{"model": "image captioner", "dataset": "rendered roads seen from a driver's seat, with toy cars, trees and houses", "train_examples": 36250, "image_size": 32, "crop_scale_min": 0.8, "horizontal_flip": false, "tokenizer": "word", "vocab_size": 35, "encoder_arch": "xception", "encoder_norm": "batchnorm", "encoder_activation": "relu", "encoder_depths": [4, 7, 4], "encoder_kernel_size": 3, "encoder_stem": "deep", "encoder_widths": [128, 224, 384], "fusion": "cross_attention", "label_smoothing": 0.1, "decoder_width": 192, "decoder_layers": 6, "decoder_norm": "rmsnorm", "decoder_norm_position": "pre", "decoder_activation": "gelu", "decoder_mlp_ratio": 3, "decoder_head_dim": 32, "decoder_fused_qkv": false, "decoder_bias": "all", "decoder_qk_norm": false, "decoder_parallel_block": false, "decoder_inner_norm": false, "decoder_drop_path": 0.15, "decoder_kv_group_size": 2, "decoder_positions": "sincos", "decoder_cross_attention_every": 1, "decoder_tie_embeddings": false, "init": "xavier_uniform", "residual_init": "scaled_by_depth", "optimizer": "adamw", "lr": 0.0017, "beta1": 0.9, "beta2": 0.99, "eps": 1e-08, "gradient_noise": 0.3, "ema_decay": 0.99, "steps": 3600, "batch_size": 48, "epochs": 4.8, "lr_schedule": "poly", "final_lr_fraction": 0, "warmup_steps": 180, "weight_decay": 0.1}
Rows from block 10 of the image encoder of a small image captioner, named by matrix and row number. Rows with one number belong to one channel. Each number is 500 + 50 x the weight over its row's rms, rounded and kept within 0 to 999. All counts start at 0. Numbers have three digits each. After the name is the row's rms in percent of the matrix's.
After each channel's rows are labels from the 100 images, of 14976, where the channel reaches its highest value: "lies over" is the class under the peak; "strongest on" is what is common among them. Only what is clearly more common there than usual is listed. The data: rendered roads seen from a driver's seat, with toy cars, trees and houses. In brackets: how many of the 100, against the usual share in percent.
# convs1: first pointwise conv (encoder.blocks.10.convs.1.weight, 224x224x1x1), inputs 112-223
# convs3: second pointwise conv (encoder.blocks.10.convs.3.weight, 224x224x1x1, transposed), outputs 112-223

convs1.44 097:459502507485582523517559443554536450562506525441612537580414446463536475445564443469511491569478443389549505518469495442543505419549443489418464439415586462567461501454612506536550507470485531511466440462608433526585456566473463466482454467523387494536415442524494481520588481581510478540438540592429476535500399485457481580485426500570
convs3.44 101:435477466493533583538554434535497421542422444490523497421606480561538594531469550446566515571446449471532424457498543429518388558430497560574476519518538513468442488518525493580465482431523469504492487515552537434497499503519543550563490441499509397515554413541602466478555504494479571534482545526452448533497444523478533503476556516550
lies over: pine (53 vs 1)
strongest on: pine (96 vs 28.4)

convs1.207 103:441540575541478472425492534438499503516457571548455489538389470588554462592506473486426468507454612554494551454476500421454479461592542476484530552528496559460581436546572544529557404502517473471451474550614515553535418456475534555465430516551445495483451545464558511498564490469519584466489569587575512561474463442496445477497459530466
convs3.207 100:516552457444559437510540444534554443441444483490447510601423501468563407437481555593589505434430411473537425469469382493477451411580456538519511544416492546580512501487405552504460408600573449467552476476589451477497510472500535539441449443521483517455509488459424519477502521528482578574439427501461517511471485514492435517572408451560
lies over: verge (41 vs 16.1)
strongest on: barrel (73 vs 29.7)

convs1.184 099:453521523442510439494558542607572587518527491536493479500597587512571556544578533467498525547469506449464573536500489475630482570532512505468510532462484468487462566499435449454473496395531599553531429508560499460478546548453600590519485589448509457513541549624501450569576590386506563521500426581450481482453473519450515457488562527565
convs3.184 098:505424566531432545468523504433497526504516420492518512517473473503448498472515531466528422563523568553505553454447534529428571461478440430484525604541464567563456528494526550508512554468535531450443474548409424552543437529479465468471442461448448567570458410506567496537524476508502417528454507597490574422545587567519497501537508495433
lies over: tree (71 vs 1.2)
strongest on: tree (77 vs 29.5)

convs1.161 100:461519497596467576577539566557460411453540556492563479571526447462468525542515455491446509432517540500461476510471538521492539535462519596481548521517527482531531503584457437527557493494464546524582530501466537494406425530601509472458460470562510537566465429476494481546423547466442487488440501566551445435499468434486412532505526382556
convs3.161 099:461510464560531546500392439485435499427501540459493512509457485426455543495522551554534436491452516536470577435504585511620429574531536525494473490568574415476502571553530537438477498520504575516614420456467513538558453423404543568505527551397512450483500479470443602437564464587576496495460470404473484412525415506474452525463455514485
lies over: pine (95 vs 1)
strongest on: pine (99 vs 28.4)

convs1.219 097:534463524463602517490500413473551524565493449556590526490545548479561511450487555504556527551611555582541525511439525550457405475520486464410539536492509513589455568482523538516520414500456459463520533475506535522465401503463482430485463525458429605446447508545472460512502457433461460535500421454471504479586535522403426529575504460530
convs3.219 101:387445476537539496484483517501451451462430419594475484496469456528427416521447392554477556502365591559445506425485583456510518524529453551482537517408517509423428593466433546461486505547459505430504547519506423512457462553389452565549536566435540518517481528471512538422572493495597572448516552553508503530404439504451443497534444438409
lies over: truck (28 vs 4.1)
strongest on: barrel (60 vs 29.7)

convs1.185 093:477470503473511531471542431568465517407511513563589515487543454540490482559452544437467588435453440365445479532484452525486458475395518510508552552448476535471501559459452401561542489476483469462527474459554483453499508544551553501479415586527539492562443441571488502444448546472453522577542565464474518374555514533474624512527469492562
convs3.185 097:423457505496546544477464553495555526603518439468441491470454554488555523521555456523575463440494564574481482482482587461441601452619435484546491554469500452461405478447479523529434464541432483541459494485464442546486536410473519470432430580508486584547516452488494465461480563405532509468487495432591493595442529455578599417524511559560
lies over: verge (56 vs 16.1)
strongest on: tree (63 vs 29.5); snowy verge (62 vs 34)

convs1.152 097:490375529554532445511504440479390475446423467561499463551516513557500469595515554521483454469582423517521466463495561562451489429496522492470446425515501583455434541466552565466457438474506431469452449547524473507491483494467542466524522468538418401572507465481461544545488496432484558504545549465547570427517393476540587433555440570564
convs3.152 098:610511570448497540458519502381557469461495505559513468470430503576544465515429533499523427574496548479531592438548575497510473423547472481516573500421507551473474575510460502529521458427442457472459440532427431516468438429436470468427525478436480471418524396549555530532448460547480417459531467556567475561557435572554499514597569459503
lies over: verge (73 vs 16.1)
strongest on: house (61 vs 31.6)

convs1.110 096:403458461527502412464497519438564565577555557462519499470426512501410566517491429529586577465600567446474495491482457543510422527513568570451526489504539477522506486549371525612584525423454466475529605488467461495434563507425532569489517530391473448486460514575472587543477466475466527406470533509486610527499586530404542432526577515494
convs3.110 102:452518571463443564564537466444558502467518486519506491483467454484390521468529542472546501400456494463433489427480528477537554486481490469434513539581518531526517536498551391504442535504507515507519476480528553558538546555521464502469650468487478439482456485526556549516487557509590491565500494552544606580566459561516459495496612509416
lies over: truck (75 vs 4.1)
strongest on: truck (86 vs 54.9)

convs1.12 098:443461440512528533466575501520408579408463466524479552477512514569529505429491454495431456573540517508463507426536482490456499566373392524435519472555595476529462582522509474456567478523532419538464434495463433419524468489488528513527432586569476439454527469457546413589469431462458582593552505568537481448451461439560499522529600587483
convs3.12 102:542538557612480495600498565462526558408553515415561465486477450432466476443464506508504543545496461448499438492545417599499470496472463567448458459526495551529601412562461561454481503441554568479575438505468472504547575546508462531553572406489595509464428553556472531473382495535471540464502591408406565545558394473485571575434412440574
lies over: verge (58 vs 16.1)
strongest on: snowy verge (93 vs 34)

convs1.23 104:505540526529513587553495529569471539505489550478456462453477489458516482497455491444501525527582454568448458486549489531494504515532556520504468417566505488488455548402580523615519507541520532550549417516556547557572563548513488551455555563516431563551555468450529457490513578575491463543489493563588529526479539450546458496493465442451
convs3.23 101:450585539434473493528483429484456447545487449574523563461583487552541478487463504514465443552599504483530568548449469528494466509483433512445537466516579513546570548446533380517456532451523437564522521452496571578438500490546568437506573474509428589426524587551508530456558575485471521573535524554483465460505469487579559473437382550563
lies over: pine (70 vs 1); truck (25 vs 4.1)
strongest on: pine (79 vs 28.4)

convs1.142 097:453478521547509515582436601553457519519469471524488476565444497486547592505511514572394411526543446469492523603495547570503556468425451499474549507535462555445456529432525601523502560558412588476497489528589466490547557472403565567543439498549457520479501455522490501524452578514495531472572521448525490519481564533439515465449569530452
convs3.142 096:482478443549437445438466467538494490395482592558444463482530560536571554576461503533478475516417480548555585527490442513522457520556554584486417489469551473450573472479600604532555505586572488510479458533565444513545549433476476511519449438517609511473452477594426512576420450582537490486430517564429413453565435562439533482523554578529
lies over: verge (78 vs 16.1)
strongest on: vehicles: zero (32 vs 12.5)

convs1.127 100:472563536545442541516534562512502439540486545478520500537426530482504480500552537512496545514557541515611480536522446605461475530403528511470564493572509519434421469482516521553467447583490505523384590509576515525358562423529521468475506546500501440581455482496453431490590482545499531487524444477513554491453557452574582382419526488569
convs3.127 103:512448466452528466488381543574537449497505521417504477432595462530459545560477444545578499496527496570471517551443524540443480476473482523566553530554600488521549591445472547435542448622585529442406480418417437506537489459510444536482406481538503456427633487424531541542455517512531524535458472413591503498449561494553611451575571459480
lies over: verge (94 vs 16.1)
strongest on: lamp (66 vs 29.8)

convs1.9 100:474444562510517468561552476458544462439444550478539436496540514494579552450510480400555495549456539503504440504568492476409612515494431488535547539525484484411596528536460516490539558502471488520444595536478511554561417529566447420466460527492434541562609470455539411520510502400437578426509516424560505485455479458557463437523519540447
convs3.9 097:457547502506437507453485537580491530502463550521447533484472457516477577579567534567435535414486530545453558524584530544487581598471513471514458515425400434424449523564537510516515524558522507454494533436457560506461481513555463462468443507441426526519510481532463448458518427511495402545531577420470421601444567440564569461512464609600
lies over: truck (50 vs 4.1)
strongest on: truck (83 vs 54.9)

convs1.59 105:492429563486559526640482482499410502436589466470508519572548456474542470508464481443538467507540415590477462420407590601575567573522484507494485564464508514459480469483523558513589494464502560463547486521451508544400561489397552497420446497483561377522516551533467531481473487512464579583446503531477454522568578500453573497504562428556
convs3.59 097:494434509475520487517512551416589450482565467396433502535543533528352440552481553433409524467423580487452533464489499404535512557444560564436491428421466488515526519442603560547520576448469406452443556484421424526455575524491488477469556388532570570484579469572513475518487442474536545465454476520580466442486477430485540495541571553435
lies over: verge (35 vs 16.1)
strongest on: barrel (61 vs 29.7)

convs1.176 097:584549566475418524450451558516456573516457462578460427464454460555418451479490410473439563503442410523451574501498443503539464502435480461435476438566451556442491475435535412569431545474548547539493493490525531510546588448507539521535431484467467451464501532517490566441536563448507494606534496476432486556515432381539478452464516480542
convs3.176 097:494492581421547459537427491489427470410603393572472511510512473436476540580475487518481568583565581566527484477436500457483477436459481510428471498540487406512484492413466427468494585522421465478543543550338443509444547507509525451481462430459456552522547467540536450430458375436534460510527488584553433441525527486504513406440538594528
lies over: tree (75 vs 1.2)
strongest on: tree (85 vs 29.5)

convs1.163 100:592473436544535476494480552442455434526481532507529578522539527424565446403520439544425497561464491582477503428527422524475408508482408510435465479478494484541546540592409519535548479536521543403473481496499520544545554559554489462516478418444490565446554462536583548609477456522473507503531518458514548528434417461460522513519563485384
convs3.163 098:527487433464448511525580470400587464460446583525481565500504486431519466401534546549533484593501439539500453526539448402493608458410568440510559417555398440481483571442407498506472444517433462506436483527410528449453581461496463484410516463529499423509541520565529473463549545418557528552505529504487550568548525517590444466558504495514
lies over: truck (45 vs 4.1)
strongest on: vehicles: two (69 vs 41.9)

convs1.56 094:514484527547483540465542530481463458580512561477511500518474581530519539461513502526581508480506562475527455388455573456438505562463411486506565419495392555490541540495482457535535556552466456530528513488494472511516512511416435616568511451497515491514517547516509506573472483519543531567431468475500443533448544570487571415540432416472
convs3.56 096:567487424440425495525577526448468439513568465536449507580583538504514463550496432461541534448486439506417553508564546548503484490586534546500530475552520485476435603504568540559530408440436451475481559431507459424577530553517567457443491487478474530498541449525619440493403457505474521421454526548494461462385518471510558460483523549523
lies over: house (42 vs 1.7)
strongest on: house (62 vs 31.6)

convs1.170 098:420402457424527552420513563481564470506528529557516496456562468529415536538447520443462483487541412510493429486535463410475434479511545558459458504605549440529526539590518506453533551481519506466430531434541465444440449573412411546492453555562482525466460421454527528514510510582448501534481589553409483424477484579549466586572491420524
convs3.170 104:454494469468457440504486457510528456530454465467504497442463574517442450483494561439460573482488415557443449480513511430586562442553448421479435405508491552592427462443433511403401586555573395469463400475494468501470526478581462438440465595445426515536510450430560502440478421562540511535524554482514480434486439452507434440471432468525
lies over: pine (44 vs 1); truck (32 vs 4.1)
strongest on: pine (60 vs 28.4)

convs1.150 096:560498495489573451541415507504559473449514395517513466546505573562427410475494429392478534519378482426508432428463552487461469482536591439495598476422438498458560548543475508523490511461454496487554531559507461502580432573489510508536492454566424465441441597510493532525486452538412563541579541538493415498506519445478450504547596425460
convs3.150 103:474486509488576455592494380455419453569481540530470536532493450496566484559516522456515487455500433501389540563512552491547549565493546457466489520543433418454560548500469537467445479492563510487543535530533544445494472462508500562378538487534522468421482441602523602411538451515514438368543486563513489556498516540523490517450482486476
lies over: tree (79 vs 1.2)
strongest on: tree (98 vs 29.5)